Weights of a small spectrogram enhancement model.
Model: 8.42M parameters, log mel input, norm batchnorm, activation elu, widths [96, 192, 288].
Training: muon at rate 0.0021, batches of 64.
Data: trained on drum patterns on synthesised drum kits, 26041 training examples, 19.7 epochs.
Rows from block 5 of a small spectrogram enhancement model, named by matrix and row number. Rows with one number belong to one channel. Each number is 128 + 24 x the weight over its row's rms, rounded and kept within 0 to 255. All counts start at 0. Numbers have three digits each.
After each channel's rows are labels from the 100 clips, of 14976, where the channel reaches its highest value: "strongest on" is what is common among them; "peak in band" is the frequency band that holds the peak. Only what is clearly more common there than usual is listed. The data: drum patterns on synthesised drum kits. In brackets: how many of the 100, against the usual share in percent.
# convs0: first 3x3 conv (model.mid.0.convs.0.weight, 288x288x3x3, each kernel summed), inputs 0-95
# convs1: second 3x3 conv (model.mid.0.convs.1.weight, 288x288x3x3, transposed, each kernel summed), outputs 0-95

convs0.257:143120114130120126130152146179143122145160136133118109139130123118123135172146165150123165124052131138111134118091144189125170103129095128130131153127146130109131137157118143161124112169131130113138109124103146147106111140175144111120133149141124108115147094116100159132168111173162164147
convs1.257:082138140137114108086095128101120108125158051105152143103147139103113120100136099149124119090189119111139065159147087112103128138091170118130118148131142121142150101084161118111146135131140093080108147155124112108117112149126165164118083148132102127113123132130130161108049120115107120147
strongest on: reverberation (77 vs 34.9); text has "room" (77 vs 34.9); text has "reverberant" (77 vs 34.9); muffled (low-pass) (42 vs 12.1)
peak in band: 250 to 500 Hz (61 vs 12.5)

convs0.34:135127131119126116147103113125101082097126122108129104120117091140144127126102119122132106115140136107115145131130108105148171135164060125094091114150131097091122123104104099129121131122123152155131139150188084128119148143147125110106099157137150161138130124077140134161134102107140128143
convs1.34:126118113122151135136130148125183121112164126129101154143132134149147164161147144155128135147112085147087088129154119138107114098102162115174132132105089108138140139125129118129133144141141119097144123085089122139106125143110133156175154122133104098129184154181137127112155136130138168111
strongest on: cowbell (42 vs 13.9); muffled (low-pass) (33 vs 12.1)
peak in band: 500 to 1000 Hz (56 vs 12.5); 1000 to 2000 Hz (38 vs 12.5)

convs0.23:119121100150118138156131119159126115137133091113101097141129122142139106152104106136117139120176103083152108124151093102121103172079101136088140139151101087146149113157117123123110136103094127109091123120154124077122133138091128143105108122138112112111138135094135126157108115096149127150
convs1.23:158126146127141152155142158137136160110127145143112137100138140071138203114164164111113139142136133208122118127166134146149119145106130153144116179123079148111127145162120129137153161102140110139129124155113105158146153138118133127124161115109129183148106141155110142084133128095137126117
strongest on: crash cymbal (63 vs 19.9)
peak in band: 4000 to 8000 Hz (97 vs 25)

convs0.251:139125101144158125081097154135134154119153113116144092111141150092155102109101108109127139124093149098123083079146114138103076117143123171160129137117137126134157142165118137112140153121091120101153116104120137162115146082141142149147147148138154111122135128148102147130154123182094164115
convs1.251:136109125143106145148101144103123074121090107156117112117110100138141122116132145109114125101116126097117160177107148145136109105117131113101119103119114089094118133135098133137124129174163184125138099113128156090138126141137109146167116084127101105151133128098164144143118123114127113111
strongest on: mains hum (33 vs 7.4)
peak in band: 500 to 1000 Hz (85 vs 12.5)

convs0.62:114158159101128135144103107101167109139131139142093154129143111169107129122138116117116147106128104151134156149153142103124115123121135157101135144130143129112124134169130138107121117142108151116137109096152112137146116114089122128089131138129111145122059121159095146131204111144114135125
convs1.62:151128119149108110110115150139164096097105117160130174129108120139153125127110169129155131206102132088120152116150145149117094133148116111107154135142108137114165128119117108092124106122129132181123109137090136185127142145134098129120100109127159133100155151118109125123104127077180111128
strongest on: pink noise (89 vs 7.7); muffled (low-pass) (32 vs 12.1)
peak in band: 2000 to 4000 Hz (80 vs 25)

convs0.184:173165134091124106112111106149133147100137132125111071110113072156136083136100148099117152144127162126113129140123088138169165116113152127180139164128106147185124138097116125132113122124131114147131144144113108115109141135118135122130080160076147155162152138108083140144116136119123116134
convs1.184:123117130147080112107126136151107090113146111130083178132076125154086145157161121102134108110144078117118158071117138162125107118154128170146122097141104103127134158067130169086110158103147133143135116126180138123130151144104129136103113143150113116091106132103146141106130168141111171083
strongest on: mains hum (88 vs 7.4)
peak in band: 250 to 500 Hz (100 vs 12.5)

convs0.137:102139076131097132168087135088105068132100099150086142204134140142163202110149094157142131118086112099131105131126098156100098133120122139122136121147080150124136135125126140132120165125153129112175127136173122132134080124085108145158145156168136093129171131127163179128158120111130117141
convs1.137:146113143138145158114139139151149175101152156128142146130158146155097157121170167138049160064147156143130100108151121095153124142151118141144140143143122117103129109144158101127108104153123137160136101155126163141144157134152165137128138101124150153126133128136152084104122118110127171120
strongest on: crash cymbal (70 vs 19.9); clipping (45 vs 7.9); text has "clipped" (45 vs 7.9); thin (high-pass) (35 vs 12.1)
peak in band: 4000 to 8000 Hz (86 vs 25)

convs0.188:130129106127139123161119147167144104096116126147145117135132151124133149154150116088100092107114099104158149125082124135112133128144120084146144156136122183113123149163124132122115129107130120156153108155144145104096132135120122154114141139136099128103156164147159110133150097116124157122
convs1.188:125103131136097144131132167150124115128130144133088125138153159135139169103140142150106133131126162180129110147184104124185125131100128141137141151152087114103121127151122143165163135129116135143125119144146143174148136111162163144156168139118142147166111116140146166132111142139122156134
strongest on: crash cymbal (57 vs 19.9); clipping (26 vs 7.9); text has "clipped" (26 vs 7.9)
peak in band: 4000 to 8000 Hz (86 vs 25)

convs0.36:093135112098114118108171091139138128122135147137118112134124110120121100107169098134147115109147143158114177151140138118107131144127147130125151124110109141095147118105113142155137121174135132139086153123165117130093133112130056137103130105154137154090142119069138165139147114142148137140
convs1.36:106108158139146141134113165158162124073117132104117169155148125088146137155119134177129164084144133109093105107183168101137077124159100124147130157107140095135108100141120133121102138124144110114159090087128115137155098083164149118122132106096142168121141134125126054151115155084110121106
strongest on: cowbell (62 vs 13.9)
peak in band: 1000 to 2000 Hz (61 vs 12.5)

convs0.118:188145137118116168150119132177149137127124144129146067131079169114136127154159141161144094141159100114125114158161120124090115141099117175105094093142131139132162146151154117125153109116141138120157098137129154115140123137096135150121152155118123121133128141126115110172135108118180101112
convs1.118:177118132167140146136099091133141090151152107168073157136109083098144136090129161132099142125101137154087130131106157143162120148153135134166127137139099106089149101127103184131100113116103151134143163137113119146132114110127139102157145151099130162134112125139148132108126125141128120112
strongest on: ride cymbal (97 vs 18)
peak in band: 4000 to 8000 Hz (100 vs 25)

convs0.183:153131130158108084125158146154133100152092080145107113139140156111135109114116138151082165134161139148111129104157126148169139141133110159119120169106110117127142099079104136144144131154091116147172093105132111118115094106119140114132119130122113128134093123112120122101106134094136120120
convs1.183:155097123117155138100068141114130128094156121145125117145126136162142133157106130117167153126112140133087108147139147111112130119124131104182087081128072106140141174170116115107130104140164161153112133144100097113144154104116120126158168160122130131152187126191172128129140114145139098117
strongest on: high tom (49 vs 14.2)
peak in band: 250 to 500 Hz (73 vs 12.5)

convs0.132:125123132165125120133145082136124147162103164114167118100155123179132164122134121153159065092199101151176132138124144080146107164168137106179115124131107101153182165123155128111123134135131122141159150109142116090114091129137129154133121137151113155086152135105116129148149093137086140084
convs1.132:170144114158109132130088132165136149089087128143101146127091115112155161106105115133110158164080122157086130171124112166141139107112099116111117128189122107118107065168097144127170099170093114138132124102144172171109148123130066100147129124110154121154090110159150134079089143126156116121
strongest on: ride cymbal (62 vs 18); thin (high-pass) (29 vs 12.1)
peak in band: 4000 to 8000 Hz (62 vs 25)

convs0.129:077136175103106065102141138103143092133106138101164110139152126084104139116109135150111134139119124124139124134105093130146135121160163149133145112135137128176112109147107124156156102136125135139130110139114113147124121176127109111151116127124125140098134116108115116139132139171097136121
convs1.129:158140056147174137136141131121128123093096102124101148139136114140145155165087146144137103149169177153122092094130141131074174122087125114113131146132095113085096141102153113088147130148144118150147117127113152127112120165161160115142121102142118110149137172189114160122123139140120148151
strongest on: cowbell (65 vs 13.9)
peak in band: 500 to 1000 Hz (62 vs 12.5)

convs0.135:137175102116123124127142156067111148131133139113125129147126124086112117116150157148127121096101127122127122123094157136096156063150111153079127093123154091092106120152132169139140134102141126144131162085084113120123169092123168130106128186116134130145092114162164152095137102107091131156
convs1.135:157144144119123119121143134138095143137137115126119074169131115128145080114125097127126144128139110150104085095157128133132111191104140127179129143124131159144125131057146111198131146127136117068096141160156118130107096113110133108149120104118123104123096147107110100135115137169141132129
strongest on: clipping (37 vs 7.9); muffled (low-pass) (37 vs 12.1); text has "clipped" (37 vs 7.9)
peak in band: 1000 to 2000 Hz (69 vs 12.5)

convs0.122:138144105149104148110191104145104132107125146123125154101161102137154131147124120132102137095168136141148130116117139170109138126138120085098178101148136134126124146139141130181093130125080122143118135139143129098102104157148117084154117122135115132138136153102165092148124123146136093100
convs1.122:102161176087158138145075160139143135107130143121094126120145135116138118129132146138131140124104133115114131168116124116118127092138080162163129131094141131144147090142085085120141128192140146163125093125089104175174113101142146081133143144134131143134119138140124128141155099156134139145
strongest on: reverberation (62 vs 34.9); text has "room" (62 vs 34.9); text has "reverberant" (62 vs 34.9); cowbell (41 vs 13.9)
peak in band: 500 to 1000 Hz (43 vs 12.5)

convs0.39:095108147186158110117120135126136107093158172113118083120164120074109124158123126111142106163157131161161156077106151116156169150149129100180155089116147132154081094120149132141150175144144115137133140097088166177171085143118143150111111124109100157151164110138116165148138140152115107118
convs1.39:171140113178130122168133101147139114151163090128149096090104150192133112088110138127123117140133110087149135150144162150130119113123124142062099163146144164127146106140124147118140089108108093138109160155172084104127115160097142178149147152119121156108161151130117138096100107152128125193
strongest on: muffled (low-pass) (46 vs 12.1); clipping (30 vs 7.9); text has "clipped" (30 vs 7.9)
peak in band: 500 to 1000 Hz (94 vs 12.5)

convs0.133:155152144107109085115139134146143110136137135131172138107131113173146125130140131154126133138153166120119101138138172139124198074142115123167145141100120155133111150120147130166155148125158161143132159164133086147144132116170126126150122147070120089150153156121122141136152118135140148163
convs1.133:108095128129117133073124110134090083114142150130111134127122134111136169103137116149165137134140149144122166124087128109099119143102103083148109111140091059109125142162086131092098130126126103132143117091107141154077157128160121137175094095159127116120133187129164109141130120131131118107
strongest on: mains hum (82 vs 7.4)
peak in band: 500 to 1000 Hz (88 vs 12.5)

convs0.268:152134111148133128130106149134144097125126139171115149074087121155159151161153144111095083158147094119138154119152143164089147089136125122141091121140122119103129100111110115142106121117127128146136110088084106145119131104152129082129114139140126139105112105159120105099108150175142119127
convs1.268:130131152150136141094130150169120150127101142095131149126138143150114141107108115165136183196158175131087106138124117103075125162167094156162139134119136153145137115163112178090163114116119123170146135135140174120104178129096107132135140159128135119132111092134126133100126091139159141155
strongest on: thin (high-pass) (84 vs 12.1)
peak in band: 0 to 250 Hz (100 vs 12.5)

convs0.49:083116141098115155156100119104135193159155147103112103157083102092115117123117137121122142138105104129118175130099133115100126123134109147141133149135148154158171113157142085109092151114112117104175110158103154116115111118140151106100160150117169126154099126122126108149156169067170143109
convs1.49:170127129111131167167143125116101122166146158132154104117197166128136170120128139147156131124134156158137144126151113129181098158160124091133100122167118136123117134162157171109136157166155123127123121158147132186148103120123147121125116124173127163107120163144147135190075121147143120135
strongest on: crash cymbal (57 vs 19.9); clipping (26 vs 7.9); text has "clipped" (26 vs 7.9)
peak in band: 4000 to 8000 Hz (94 vs 25)

convs0.217:118158086129162082172118141138111124136166129096158117146113132141148165082112136093107146151112160093125141098121132149171143176114109120115146134130130121132123130113086059108131171069124128151088113177148136161148127136080158108133155119129147129120101119125162097146123129131139075150
convs1.217:188087165148143127143129134142124169078120156140138135121099145137082144146131153127098113153121147150148126130121119097109128133132153144129117109154101122126178147144110109133147132110109110094108185097112112111151137130169132127066139139122124124147152100142144084137132123096110141114
strongest on: thin (high-pass) (73 vs 12.1); clipping (38 vs 7.9); text has "clipped" (38 vs 7.9); white noise (36 vs 7.7)
peak in band: 2000 to 4000 Hz (55 vs 25)

convs0.280:150120141100122135171144077147115132140143135135152113149138085162100072112146097101114121148098147122114150148122132176175138173098090150053148110114112111151088090140154126146115156139078100115085125127135145149141108094137136142103103122140124143160093134100127152092165129124143112126
convs1.280:142120119157131081095134154135142140125122144124153120102105143136131170135073097133100129134168097114164150141125120124094129111129139141150123157111171162146140179119130128110140149135112101057129151073089099120121111164075123130111148168092106063147119106117067150142095150134083118098
strongest on: muffled (low-pass) (52 vs 12.1)
peak in band: 1000 to 2000 Hz (58 vs 12.5)

convs0.263:132126117133145119153173089134137186107136165129121126105163122114143147144176146148102091143112131123111116139115152105135126131137128146118133115126143110069105173081085119106097101092146141121132140145125090125117138159141118110138155132118142134173157191140100125178127117177128158133
convs1.263:123164111173116176128133171136112026118098111118133158124109090146118146142139112091162127117105128113148156132078124144141126140126111107117121099147116106143157171087138153123115143135147105127110100101125101124121132155099148147177138163170150134100106153100151125104113168058143133111
strongest on: cowbell (58 vs 13.9); mains hum (49 vs 7.4)
peak in band: 500 to 1000 Hz (83 vs 12.5)

convs0.271:131086085184128167186130124104134129128151118115097148103096156099132146173129170179157095099147127139118096132127124118097145098133167134103119070115148071109173167145132135109136117134112135147080121157094128121106092105130136135092147135139095144138125131132134102122133152105137125121
convs1.271:150185117102152132082089164119159128151130145163162152123177134142104117136146115139107166105120132164148155101161127143162125150125142147105168138145139156143155165130096157122137139132127101111147140095160151126155148163116077104095082132138127123124120137123132162141139136176137136149
strongest on: rimshot (50 vs 24.8); muffled (low-pass) (38 vs 12.1)
peak in band: 4000 to 8000 Hz (72 vs 25)

convs0.248:140143110137140120135111150135107132155155086174092130101110134140112131156115122118126137126142127131163075122088085126107149127116030140091150140159096099135099101122150127141109134147118159142159104108141107117096117125138121155112111170186142146133114081101173124131117148082141144150
convs1.248:139127141074150136102111137096120185109125122102142156099097116099118106134129132095139125111115109165083142140130121144109115116094183124152156119140067119141125163154107167133113101136130149110152159158155159138147150161156111115103162142104129089114138134160093096111137090134139105115
strongest on: clipping (27 vs 7.9); text has "clipped" (27 vs 7.9)
peak in band: 250 to 500 Hz (73 vs 12.5)

convs0.74:125163124148177156137125149143126106132183124153126140161107137136150148117153119135139113082161101127122174127152133115146191147127095141125137125156175107156104155109165147106125157120138116128158130154108108105127164123121135124153107095137157128126083147129145129114129114088113075109
convs1.74:134090112116105133138132110115147134119128126097146132149128148101128113151112127111126101129135130139141103146123138149136095157117143118108148146095154100155156170144114069186107128109149123156124151128106152158120122105124154121148198146120117115118159117139141138182111115167129112128
strongest on: clipping (49 vs 7.9); text has "clipped" (49 vs 7.9); muffled (low-pass) (37 vs 12.1)
peak in band: 500 to 1000 Hz (41 vs 12.5)

convs0.12:119197149180116124108130140157121091118119154155147111141173177127151155116163124134108080155076114093159112120149098146108120099104121132100113111124131151135121140131112099148159128100161150097138151120118109138114105106126125177124110104111131131124120164135163112072136095143138140118
convs1.12:166070100126112110121158136127097128120147106092099125099133103165071120119106115137135129123108109126146145113134131142112112166142104135097135127099091095117132172106152129123115131100121121140146137138095158149124150162121152155155098158126127138138140136107120103161150122096090125080
strongest on: thin (high-pass) (49 vs 12.1)
peak in band: 250 to 500 Hz (93 vs 12.5)

convs0.131:115136081129091141114104131175142114123163106110120096104102146182106148116148133147151173123170155126121120151172155116148158116129096149133108122176074118106133137123155135119173176143169116155174122146113104137100137103149131161129122135108123130144137122154133128128151139154115143145
convs1.131:094110146149111112127115080152110161144108105133149130133124126114179098126124157128110101141095134096145159163087129106106111124129148133104155120125104173113160108121108141099106069103111128127100120115100137131095138147130116121149115114106087122147138214115150123126114100117131113114
strongest on: mains hum (66 vs 7.4); clap (51 vs 24.6); cowbell (40 vs 13.9)
peak in band: 500 to 1000 Hz (97 vs 12.5)

convs0.44:113132133112095127088117134115139110109134135102114132118154078110113110090133095102100132110177090105139112123066122142125157106157210099179117138144132178111120119135127103138152119141140148111121167118103072122139092128159128116114105124093162110152141103113126138128143120164150107120
convs1.44:144125123127098137108111107112113137147112164150104076149145112122135145155156126143149144163127144129101145123124146148098132165126080136159137128115097078101117074125152154098137143118114130147127098100131156131088151156102118136121127100137122161136119114111151096084108145157091121108
strongest on: pink noise (49 vs 7.7); muffled (low-pass) (31 vs 12.1)
peak in band: 2000 to 4000 Hz (82 vs 25)

convs0.88:072137103126111141151119109118141134139108166122144081145125113143108144190161127072112097184143120113119155122114119106117116124134154121172091148135110085133126149142130142133130139064143091086149127143105069115109153097097144113120107137123149121125105123115101077104139131146090160132
convs1.88:141136155143145128145133149123094152129132133129120126103133167104131123158165133173084132111111127064120175093144156094137155156130137144083099109150115131132146146114101143114069150094129109180126133111161152090116106134118117103119131112153154151122151107153190160114142120124167101108
strongest on: mains hum (79 vs 7.4); thin (high-pass) (37 vs 12.1)
peak in band: 250 to 500 Hz (97 vs 12.5)

convs0.219:118181133122119105180129187131143098118159169113158112157170139156123149154144156166169119103124170102122118148135126143133189143128173141102127148160143144146126128103156101108150111144159141139087139128114140130163126085141136149136115129100148103134139164137138163152158117121131119127
convs1.219:146100093135149148154138075128112116094148090097124111106096118107160137126176135154087084113155125073129134142116133084141119140120085144139104113111126111128119147131139095129100097134136119146133171120139092117087117112153133163168111120129113154117187119152143132126087158106109086144
strongest on: thin (high-pass) (55 vs 12.1); cowbell (32 vs 13.9)
peak in band: 500 to 1000 Hz (64 vs 12.5)

convs0.100:144138119128146116133126123105175130078121125149131157112144108121112109119116110119131126124094117123100072121173123108125133120112119110089122138128101122111136099168125130170088133114089191173147139109109116115136117134170122123116138137164140134138094098147162147110152139149141174112
convs1.100:119112161140120143062105132117096114136141130166057147148122123120153160107130179142160094132141114132158119094128111138157127119141108115129162110124137101161115124122111117086120088115134148123107073150082111146102141156147124114153138173160127131097127159146132143129120109122164115189
strongest on: pink noise (91 vs 7.7)
peak in band: 1000 to 2000 Hz (32 vs 12.5)

convs0.120:087151135145152130142175137161142113122106125123093131163152130154120160095109091163152138141139105118112109185116106082143161147124169123123121133066157118127127117158122098113134124156144135139152147131130126118160145080097132117191101115110119152130149154105104158130119120077129136120
convs1.120:133115122123132097140093145121104143157149148130155178092086142112161095129152162114135136096133119132134129099146150146182110148129100128134131106143144102109127136057132121122133136137097122139109119098107094117102112103131143149071147073148164083081144125153099111121102145107128111153
strongest on: rimshot (71 vs 24.8)
peak in band: 1000 to 2000 Hz (53 vs 12.5)

convs0.46:108153111123130113100185184114115139158110108144085151123090144137159166124164136117132120093179173114146155167123175114125115139164172090121111134132119155131112098115181076126143113132144144141138107142114138120098112140151150139156132154172150116122080135133175070151160142112086112146
convs1.46:142104123094121094154081141145108132113105121127150109177156062106121079124126089101128147096078090124091096126098096127134123126116082121109129109162158101120143108148110129128174095107103124171106098140103105132104155111175103129106158159136119132129105101139097109087095169124173129109
strongest on: pink noise (55 vs 7.7); rumble (28 vs 7.4)
peak in band: 1000 to 2000 Hz (65 vs 12.5)

convs0.244:083112129138108115162150152130150107091104121142089150110108131134131129113099137179124123105104140116109128110115149105112136107141113090122127165164102148106139098145139085124095124113130151117122138114127057106116141124136135116102071133163155116115101116090132138128148118142119130102
convs1.244:137130117109124140106108109120133108161087145116090156123182094095153113154130128105130134097118130117139114127124149116141146112127084140110136094130098105136147137157141157118133098138116142173155138132087129172140136093134106116133150136107125138089126142142119140109147103099154121181
strongest on: pink noise (92 vs 7.7)
peak in band: 2000 to 4000 Hz (54 vs 25); 1000 to 2000 Hz (41 vs 12.5)

convs0.9:144138090158150148108161085118120141127130104099187140119124180158131141171071155151110131143131130113124137135133115148155126126135189128113108132102119174151155133101090125118111135129125113150117146135099084135121150143130135106109169143132146125117128104139107107182141132196150111112
convs1.9:119109177147149120161105196137110153101137161126087131161128118114166183148160109121128118147110139109123103127123130118112142165127084146170160126125087131122153106084127137117149112142137121100149141157128153070111121173136122076115099122159138132168134127145121151107116155125115127116
strongest on: thin (high-pass) (59 vs 12.1); mains hum (58 vs 7.4)
peak in band: 0 to 250 Hz (85 vs 12.5)

convs0.108:146143092172106142110096156173093130129153156138143162124097136119130129156110133154111138086133133118142088138136138169053114125107106123117127120129103142140129127128125171092155126125098093083092120164156161122087108146106130146161069102148156137150097090145159067156136124109125145136
convs1.108:117126160115132127159164148128106103116108143120094128118174121101115122134144144134116119132125148150121136130126114151118125114132152144124153159145094128104139121157087113106156175098129163133133120160113040122131137122170132134122167171139140153156125159082122155118108129135134142071
strongest on: crash cymbal (53 vs 19.9); clipping (31 vs 7.9); text has "clipped" (31 vs 7.9)
peak in band: 4000 to 8000 Hz (99 vs 25)

convs0.207:148141114128166132136092134173151140128146117120141130141114122111149127089092167098124138092115144113132152167109140123147126152090109116137174137168140153133143146120120131108156127149150109093105114168128124116146064120038103161140116118152140123149159138122131097151142084122137158127
convs1.207:115135147120077119110135132119143112131119122102115127121169142151121137123080141127152125133125123140169093105118111142161169121132129119122110117126125111098094092095092112152146139114084094134136097120125164204159176125139120150114117121082111132110156166124148175123090131154117142161
strongest on: rimshot (52 vs 24.8)
peak in band: 500 to 1000 Hz (53 vs 12.5)

convs0.38:127156100149116062144096129106089152127121124128109192127155132112109108112125093130199102163115104144118135097144127111136094124140088109113100155153134148165142126144140085146130088098124111110104107147139136118135120133155145105103156138142125139102111116104142132122107135119143136160
convs1.38:161092167150147126137138122113091119121177093110144095154111089182111150136136170157101167141136133151086171110128125117130146136126137154136168099130129137101109130124139115129110159152130140135092171159156152140139120168114168131117126126148133125099120063129127106132099110110130136136
strongest on: crash cymbal (60 vs 19.9); clipping (50 vs 7.9); text has "clipped" (50 vs 7.9); thin (high-pass) (34 vs 12.1)
peak in band: 4000 to 8000 Hz (66 vs 25)

convs0.56:130127083148191134145104100159107121118092117158106129114142161144124123158113144167108137123109133109113132145120122087123115135127123155118095107145101104122164174112108151090097115162121162150133119107176117106124145126103135104114089126108120152150168182103094184117104112103122109093
convs1.56:110144140136118114119145160130120104064158151101095094075117142151125151109127150123142059154136110098112107127146115122140182137118118092134121101098136178111072138130082133148113115109117114134135125128106120096129098148100119145146129140120140132092134081142144122127134117145146135149
strongest on: cowbell (42 vs 13.9)
peak in band: 250 to 500 Hz (61 vs 12.5); 500 to 1000 Hz (32 vs 12.5)

convs0.26:096109104115091151118086148117102141125152113120104104154121086127106114096131131137149121109104107191131144112080131143089105142148073078122156083159143121113141136114136118103107105124112119118127083153153161132138083134146127131144100125142102134148134098124129140151131125137110112123
convs1.26:130155167113156162146173138126117138145136131119182146143101131139147145102137160131094121139150151061131130135141135125156164128132170165089188156069163133129106104153139125127160107126150120120134168159119155128146150168106141128150164123112116131137115108127135096140117144111158156156
strongest on: reverberation (68 vs 34.9); text has "room" (68 vs 34.9); text has "reverberant" (68 vs 34.9); clipping (48 vs 7.9)
peak in band: 500 to 1000 Hz (85 vs 12.5)

convs0.204:163142149169132141112146110161104120152108133125134135113150109132128139119133167124105117128106126096134131095147148149174135126124085140093163124125142096120189120193165112105130108115087143119088143150116160157093139152148144128119132117134120169119144135140142110147165118169166150147
convs1.204:113098134135139129142091132133151127115143127180148126126119165125171183143097088152111157119141156162113106140121135147112114155146130170149130136154118183098133110099086138137148126126142094102142115129148123104149115170113114095104116165099116135114134139114114123145108141108173096120
strongest on: high tom (40 vs 14.2)
peak in band: 500 to 1000 Hz (82 vs 12.5)

convs0.196:102164137146130125126177104132126121114115129092120114147089138111173175152135118153178161093140160135147123157132174124184156135117149159149056156156144112153119114135171157116123130144126118077112134172146107125166146144141106099137091127119145121135142136098154097123105142102166104144
convs1.196:128113154125145086106071137145117167118086120126137149126172119127118147153157169150088144114114097113121121164132095143095089095145078104117127086166104163125178112131095107135113085085125156172120108155087112138088114126102140138158147100116116127138134145135102147122149129134146195136
strongest on: cowbell (52 vs 13.9)
peak in band: 1000 to 2000 Hz (44 vs 12.5); 250 to 500 Hz (44 vs 12.5)

convs0.72:143109120127159115154161162112135086131166160126116056108192119102122106096157139131106119133144087154141138085099133151135157125112137095145158077141097126087125143112160144133131157145107117154140145097124129165073125150164106129150131133131140126141196111160127129106127155102083137165
convs1.72:170121155079081146103102139177137135133143089144140158129136141134112101122138133134140116122137141121143195177179134130146116110132112181087110167134137114108128116155110135124117096113146115145146088131136161146156170134117107145132149096109152117116135162096132137165115140112150111140
strongest on: mains hum (92 vs 7.4)
peak in band: 500 to 1000 Hz (100 vs 12.5)

convs0.54:113117124151103164158086161169111104111107092121165129151147194121142115162114161137103152158169074149112142092074126141118102112095170173119142138093120112106162134134138098147129135121111123091108163111138104155092152151122144132132124121150103149106176151142137159140131108141129123079
convs1.54:142126139103118113125089134121160113145136162092121189122102167094109140120112131133108173119119154129160094103131130111113145085131073137122104114150069067126155103146117167111105121150124139142123163119072176101160104157129081114107117098134131130126134093126172119135116140126142125202
strongest on: high tom (32 vs 14.2)
peak in band: 500 to 1000 Hz (87 vs 12.5)

convs0.43:125141157071131146151119140192142119126136155121162114169120099120118103126142122195139101142178148092107112110067161127156157141166116115131119132163174120096148142138130165145129090163107116152108117123135089093173136132161121131112135163120146104135106161124128155089142114080151152112
convs1.43:151115094149148156150066135111147141117108122199094139140152120115112134084141162116123151129109095145107149103194119122128138142113146116119143117131156100149124110106071151121130188110088097159100123124121182154085126101110111103092154099144124098140142097165143086149098129104159120141
strongest on: pink noise (69 vs 7.7); ride cymbal (55 vs 18)
peak in band: 2000 to 4000 Hz (64 vs 25)

convs0.25:107135109129108150068104145107137107105144124127108155112132118141119123100125119136122150116061153120121085133121129131109141127145155161129128143164109126117153101181140129116120129144080147164127144097145061125118108133112099125121103175163107129101101100163168155118152097134136118141
convs1.25:138125166148072116125119109162179129112104140155112173136144145119149110142164181148147107119154139122134139086170122147150116153119091102100149116137106088176135124083109111128086092096164141129119084158099155123092157124132136112131132111122141123132149118107158112153102128117154110166
strongest on: pink noise (87 vs 7.7); muffled (low-pass) (35 vs 12.1)
peak in band: 2000 to 4000 Hz (64 vs 25)

convs0.5:114131155119125140171147164117095132154132124128157140148069120107143126160108146190085116143116130153152111119124147093176116138104134179105120095137111138164078116101111136152129150144112128100124112144113136117127153154102131153130123087160119124164101091136135201114119123139115099124
convs1.5:143119111140129157105135129177122123121121148108163108143171121117101148120126160104157142125146137125145135126139105131124132162180092116140127146136154147113089146164202152146150152111145129134131113138177160154118146123130139114096122104145119164133179099116134113180132111110085159139
strongest on: crash cymbal (55 vs 19.9); clipping (48 vs 7.9); text has "clipped" (48 vs 7.9)
peak in band: 4000 to 8000 Hz (58 vs 25)

convs0.19:135133117107115108095122111156153122157142140123145117143141105137118110079126092129112112115203090180148095164129139142085140139146178109132141122172106100107139107141205144160177095148118105112138150166122099156135089046137066130131117113126101128143148108109102105109129154149143095162
convs1.19:127140127137124129136077160103134153116111127139150150141080080149109143123139146138117162134121105089094152133194156140172151144148122124169153158157133167124123162170072145127122152125165111118128102096163130111098127228087166105105084134094113112149126158144178146134083172128175122103
strongest on: rimshot (55 vs 24.8); clipping (31 vs 7.9); text has "clipped" (31 vs 7.9)
peak in band: 1000 to 2000 Hz (34 vs 12.5); 500 to 1000 Hz (32 vs 12.5)

convs0.189:131120158130126147151144131149153106094158124118120085107060157121146131161115141122144122112096111127119131113137142139128101102090148143154118134163121142124135164109121109158132108134109119117150145131119109123103105105165110126179096161159148104131121144129143120114126073156119131121
convs1.189:154130094156091084109083134127155141156099148136110141136176129123134089101158153162154129108112104137101129156119109141112123148124067117102151113126128108167113090168131201130146139129118120102098143093118136131166155084140130121133110125115121137107082106125151119105090123146180127132
strongest on: ride cymbal (66 vs 18); pink noise (25 vs 7.7)
peak in band: 4000 to 8000 Hz (64 vs 25)